config = dict(
    arch='pvt',
    model='image classifier',
    dataset='gratings and oriented noise at many angles and scales',
    train_examples=98750,
    image_size=32,
    crop_scale_min=0.8,
    horizontal_flip=False,
    rotation_deg=10,
    targets=['angle'],
    num_classes=12,
    norm='rmsnorm',
    norm_position='res_post',
    hidden_act='geglu',
    mlp_ratio=3,
    head_dim=48,
    fused_qkv=False,
    qk_norm=False,
    layer_scale_init=0.1,
    parallel_block=False,
    inner_norm=False,
    patch_size=[2, 2],
    depths=[2, 4, 2],
    widths=[96, 192, 384],
    loss='cross_entropy',
    init='torch_default',
    optimizer='muon',
    muon_scale='match_rms_adamw',
    learning_rate=0.0067,
    momentum=0.95,
    nesterov=True,
    orthogonalizer='newton_schulz_5',
    adamw_lr_other_params=0.0014,
    max_grad_norm=3.0,
    ema_decay=0.999,
    max_steps=17500,
    batch_size=128,
    epochs=22.7,
    lr_schedule='cosine',
    final_lr_fraction=0.1,
    warmup_steps=870,
    weight_decay=0.0,
    adamw_weight_decay_other_params=0,
)
Rows from block 2 of a small image classifier, named by matrix and row number. Rows with one number belong to one neuron. Each number is 500 + 25 x the weight over its row's rms, rounded and kept within 0 to 999. All counts start at 0. Numbers have three digits each.
Before each neuron's rows are labels from the 100 images, of 14976, where the neuron reaches its largest size: "patch colour" is the nearest of a few named colours to the mean colour under the peak. Only what is clearly more common there than usual is listed. The data: gratings and oriented noise at many angles and scales. In brackets: how many of the 100, against the usual share in percent.
# gate: MLP gate (model.blocks.2.mlp.gate.weight, 576x192), inputs 128-191
# fc1: MLP up (model.blocks.2.mlp.fc1.weight, 576x192), inputs 128-191
# fc2: MLP down (model.blocks.2.mlp.fc2.weight, 192x576, transposed), outputs 128-191

patch colour: pink (43 vs 4.3)
gate.423:491420500507518444494522485483500505499516484513485518515494504517514475496527524507488503510449480502513468468460486512519520488507442484481444523524539493503502531521478503526505481480457496
fc1.423:478480516504488499520534513500476532536530486529469508514487463468476506503518509523488489502466501482496536475481504489514463462482525410493494523506513541470507482492513461474493509519503472
fc2.423:536536511496464494509497495484511528500535470503476493478493493510511506477499500492489489517503513490531496465498494503504451524496519485456495500517509506447455484492488518532535473498521475

patch colour: pink (41 vs 4.3)
gate.175:533520511513510516494477514500505474504518491481507477521497534506455498483499477556523466535490481507520495534556518499518526488484442494494450505536519524490473487484533532464478520470502496
fc1.175:510509461532505487504477495542481476521464487503492494516523504507505512466481473523496477486468484433527482504554528509514515466513491467547555522533503512474459506534473499504458512513484485
fc2.175:485511526513508475515455477446484479519550488527528495472561485502527523505453499504491527508513526513482498463531471482498488467525495488499506493510515504504455574448517534488549514511465489

patch colour: pink (43 vs 4.3)
gate.261:468525501480507453500474521473504482548475449534488496505477531492510485491521478521511475479551473469492471512523517474461517490508463525519529490505474498449495501529476522524557492528492526
fc1.261:479547486492510449512480477511525490491471455481551509508488523460520468512489514490495508495527487471469473509507500502472543478504499498495499513481466516507489491500479478491556526521483516
fc2.261:522459523506508553517546501515449521533547527466506529489531502510473546511485503484518502507491504505470497514488502501494441504477508469501492506510528456468533491514522489442482465503550519

patch colour: purple (34 vs 2.9)
gate.24:493511462476506510464482517508508457531533497519440480494488490488488503512493486504488441533499490483527461491498492488474498477509500488523522516461563522495522495486527484477478517485470531
fc1.24:464526477482504493471524499517442523481458484495448547500518494530488488515503522478512528448548493470475489483550510461434485485500518506495515520493511476500499484487493524457538514493494539
fc2.24:510480508531531522507498497496505505472472452519486488508469509480505495482511549510513500504478549496493475487486510470525504523513452502546497479498517503518480459487527509490512510528490504

patch colour: brown (29 vs 8.6)
gate.96:495464515514516472490511532486502495499497521471538473467544466476462448519477470502515513507529503509465501482472483520478480510546461487506538484528521514497541491521495531516464499548500507
fc1.96:499472541531453470509538535470513533499472491528516513510472539470560475530507497464478525537526523520519542531492505536489507508486468469486555508508521482482485472527495470508520518497527542
fc2.96:495474489492533521472519495480491453440492488494471452515492527504481511532499539476505491534483470502492527526509504490478505466445528490515450479492460477481508520506474508524504528549511505

patch colour: black (64 vs 3.3)
gate.123:498455489485477449487501479561516498467514457520501489512531505497497567501535512564521532504523492464446463474497523490491462458526508530520444496510475509518480499539511522518506517468531498
fc1.123:470483526475481484496481540503511552483513526481491475518478468524485477536458495517517566519549497480526488535480536504455473487533475493486471460519482544489443474485515494523478521473486512
fc2.123:540494529534557464492509510504516496503458437501511506516481536492526517501542479490502475507490461507506502518529486506424465481508540527489507512507466495487566512495474467490560458531534445

patch colour: pink (32 vs 4.3)
gate.379:531508478524450465518519475485547547537486461500483494487521505447530477496464515525492539520450498504511473497530496466519535501465518521532500467516516525507486529510518518468511513520479484
fc1.379:476540508463516516444517523527487457494490513511514501526515488517491541496515449464528460489547482499499503513470498525502480492517483439495495547519510488520470516520504476543538488510505521
fc2.379:528483537506519506524526535501547557493524477492512467457452521493547465500506518491493522513471475481531496542549516497512497499486498550489530495489509529510496476495501531461489540540483471

patch colour: pink (26 vs 4.3)
gate.232:486518496462460504499466469501492483495469482500507490507469511552485569478511484494493472496547495497487539495538473496508487529501477540488493475529540528511495487530472473526489500516419471
fc1.232:461499530501521472521509486507511548484473452512481517527511480505476511523495484503520501468529500485491538494436521450543479429513504499527507485510476521507474472522468498511475528514529527
fc2.232:563501502471494477517518487506450485549553522524477478506484522507485476515489521496517502503466511521491485535524478503546496538462555497490471491496467458514513478496483476463487546504496510

patch colour: pink (56 vs 4.3)
gate.287:501562490451541466487527483482500471492495479503511481477524537502496465497496491448508479516499468536490457533479493504513533528465507532527516487495467514513560462521492533545552497511473483
fc1.287:506534469439541496505503487477496464470527535502508513530515515512531501473484454458493499469462486511518437513515453480501529478448498495508508531500530492497504514485508539549519485514469500
fc2.287:497492544509495486484499496524509480494451473496495491535515513447473497514493468510512534470497531520427510501531494502500435509529482496510497467502505490465502478493483518488540526484532500

patch colour: pink (31 vs 4.3)
gate.93:485515517510536490482518484541483502516498508501540480475466488463510523458509480511530486491465491499475504483515541506504530542475484487560482470459482496549502504539495535527515507517500502
fc1.93:529537503500547485489466492483543488487499511493533486501468528512427471487479472522554521533486556467506515505479470508482512496529521488514465481505508539515475538495459525490509531480501524
fc2.93:548501516464468506508523515505478473511475491480544519537531508477491503445490529494521523485463548474532522490518490471462504455521485507527490520519483465530506496541513467470473476464502504

patch colour: pink (33 vs 4.3)
gate.139:500519497484518509521466509467480510499458513522489532497518561477516475511528516475519526469474553568520498518496488485485494527493442509448527508515503518500480494546515489553467520497508487
fc1.139:485522481501512521497483541508522492487515494520468472481514504506503473503484520511492514477495473531534482500503478494490506511516524469484467533494497560522515531507503561454505542490493489
fc2.139:505508468544470570501491505496460513477527462528535516515499516497507554507511492509499501488492520504491514490506496548525487489516463520488501491517542525469454499501485522463491518482467500

patch colour: brown (27 vs 8.6)
gate.546:522490504510512514536510543496499500501518486473549490496478493494556495527517503465518492531542527493511498494525496522540497544482479481536535484514497479492511532517474486448540491517500497
fc1.546:489475516534501515450483508468487493537519554529505535481521503533498473481530503502514503482481471528487451492541503498485457484522468523472512458482473540502510523491443512460465487499511494
fc2.546:504484470513521482519490515515519469503464448472494501498460526475489489493489480458545476521526502503475492508512496515537539478519491507528485458472542475486527507532514557502531496513469535

patch colour: pink (45 vs 4.3); white (28 vs 1.2)
gate.66:466528471513495549452451486522479492485528500494494543500485517496529488491496506533543516491513512509481516505490483536555478471476463478498473544544487483465511473515540522504518506484494514
fc1.66:506519505473484496559484485476476490481499523481507500503487457496540475489562495488530514501522481509490448501510487501539496510472558496541496517498527535520472479509476514500494546552538489
fc2.66:489490481531468567527507501544460492494521521422535469456514490497531477454477532453491498511490548494455470500478498484495497506519511498517496504508486511536441507481480483474497506515490513

patch colour: pink (45 vs 4.3)
gate.200:556524488543490506469504508481539494514497496458504506457470485529521513505425537499534518511529484480499485483481494513470540491501447516458482534494493462509515490547458493495496492519493462
fc1.200:492476496518537548508546468469489470472547506513501522467505477528470536486529463495499538547498545522533524527523485537521528510509497508452497472480524488509529545482521532472475480501540486
fc2.200:503525500472502483500507502490528506519526553518479467476519487507509488509473446485533493501515519492491497510524507527455531495522537469473503500526481493470495470488514540539450523510481493

patch colour: purple (27 vs 2.9)
gate.290:542487535515522512516472502510531464543482540505546494530539495463478523491456534540512497518477503498473494556485477480491483486481510515505532523514515469541462524521483539534457502512494479
fc1.290:497477511502522466456471534515521492479531529460510493515508481526535499493527532500499510540488489502562551490573485504486494462480555499519526501470527495543468507462495497507502519528493526
fc2.290:509515555478471508493480496500501514500481522498529515463497533493506497532512474502558484522509438482494482476509490474526497590479519450520507532524524493503467479495496490512523465495517450

patch colour: pink (31 vs 4.3)
gate.529:543476476514548547502447486502511488508521471460491531532496488535500514494525498544464475525489505498531489514476505494502502515439461536511473453474507486481563516490489542504508481495454461
fc1.529:514467535472495535499525511509471461465548527505508483505497480492531552501491525500488492476522473502495495540474489519514479499448509516502459494490512511510516515486462473470514508504500480
fc2.529:537471522503473478481478481544491488514538475469550458473505509515491521485511479495494484507477490503567494486473488465444488508487470535513501515509522507481485535491473475504496511496520499

patch colour: pink (28 vs 4.3)
gate.488:493539512500492484445509491539492505491474508514489525505456504552521480550494483474547549522502487525550507520487526523473524460499497521550518522506505467488506494511496490481489492496505567
fc1.488:537478502537494467532543529528514524439560459505489492520511532531524520480473445545534520501487524493467478504462497524492493519513525513540491512440498488479481506510467508500505519514449475
fc2.488:534515462484484488499504495496498487438489526507530486530503518449524475523511485482476472508483472509521520503502549522474474521502504488498533509495529514524509546419519477488447521521504541

patch colour: purple (26 vs 2.9)
gate.99:508487431526491479507475463500485495498488535488527518505540456521493485486526470500508528505463505498543492495487523509476495495466497508536503525529481508464494528502512481497502515503511459
fc1.99:490545482513467482441535507492562489424546514460501493485494494498529520475520502522519512455540509497496458500496476529524477484504525511510511508476516490533523508512471546498523499516493479
fc2.99:551517519516472493471523509510507472487500483453470524504494488490480500512526436512494493498498478512492487492502498537510490508497529529455477494487466506560494480509472506513498562500449506

patch colour: brown (31 vs 8.6)
gate.333:531479473474498488510492514508480464469520519480465535447485500509524527494509503477530509487512525473471525466488506501507568494497540488504518487505485510536479482456489490527449489499511492
fc1.333:484493456459555491435517460484519545530493480543484490504512503490452516537513477507434515490489465547523501496501508441472496463511521477503485527517547537483525509561549544473525522529522507
fc2.333:489494529502503508519494476518516478506500467430475487523496482505507502442462515483480463456532516472529489522494502507522537502519497514481491529508523544494460473535503456538513492488543485

patch colour: pink (36 vs 4.3)
gate.258:487483493537525502462493518500518491494515500514530475514472528479499474517469462509536501526489500468544531548491536513503509507466483493495525474486461503502502527513533535493487493525543485
fc1.258:501513514536510470442477532488484493496508530550498468509460501438524499482527494485472523545474529483510493557526508517470517510498496505498520493459505470504466518547541501503484484509522513
fc2.258:512474486453463547493544494552532513479466510495461491494498511529458537493509489526525472513526523480507511469485527516489513473535520516566456511544517460481499501446471472510476469494517427

patch colour: brown (25 vs 8.6)
gate.184:507519479494455453512482486514456495475489540495462489493515466488488520511505495486510475544506510479507474554534514483502499505496474471506473505480464506464505542555507530524522520474494513
fc1.184:462489516513514468503521468561506485507510490572506504525517487482493528533492491481515486483517549465509497514495542536540527493495513537520535516499548526526539500545503466513465517498458513
fc2.184:494496525501498519512462527518570503479459470519491526527500502528498554515487505505533502502525508492517527574496496497450521492490467486502493540513480484481457464468469497510448484513459495

patch colour: pink (32 vs 4.3)
gate.121:471516495457501477514487518465487493501461479451525494498456523500489520505529519510507526513465517508504493512550508465503510543487504523482532519493454488458497518472511502554497532503533483
fc1.121:450507501488508489489457500545510510480529496517488486517490514484509445492497519469482479516514505429541517487458486505491522484512492516518467497491526520537480457505530519424484478526529505
fc2.121:474507487468551495474507507495534470504430455528482486447506509505496466492463492527500515484506535506537545529470500543524532475508516434506485538507468533511499503496553504551463501504469522

patch colour: pink (45 vs 4.3)
gate.231:486524499516433470500511501546504521554480496489544514506501439477518516497498513523529503500532510543455516525493514476506488476472513503478494491497468497535516499489521506556500539481509521
fc1.231:526493497529475469473516486456546509468448535493498508511495490507514485508499514483501513538491495474512489521524523466488480475477489508560498466468497547481469512494480463481510498553497481
fc2.231:488462497510531514497506493550505520571478479511482522486535480491498495519511490534499536461494523491545521485480491453489449478508524531530495490527511496511523507497540527495516504512551496

patch colour: pink (27 vs 4.3)
gate.48:553504450519457464486503496454531400520532541483473525541507536465512489530499475489491461531508482529504492536504531507482514496499498498510488501504527456505508479523516518523491500491483478
fc1.48:549514479493449481485484499483537457521515534531448514487509507450525509480505532491510449526507464493523446539493485482483514491492504514483489533511542446470511454491559504532510512507477476
fc2.48:537500492537465480482493518469544456524525507483468521473517502481480494454485481498488463514494490551513495546518504515473532539473506512503482512438507484508508434473530526520491495517438502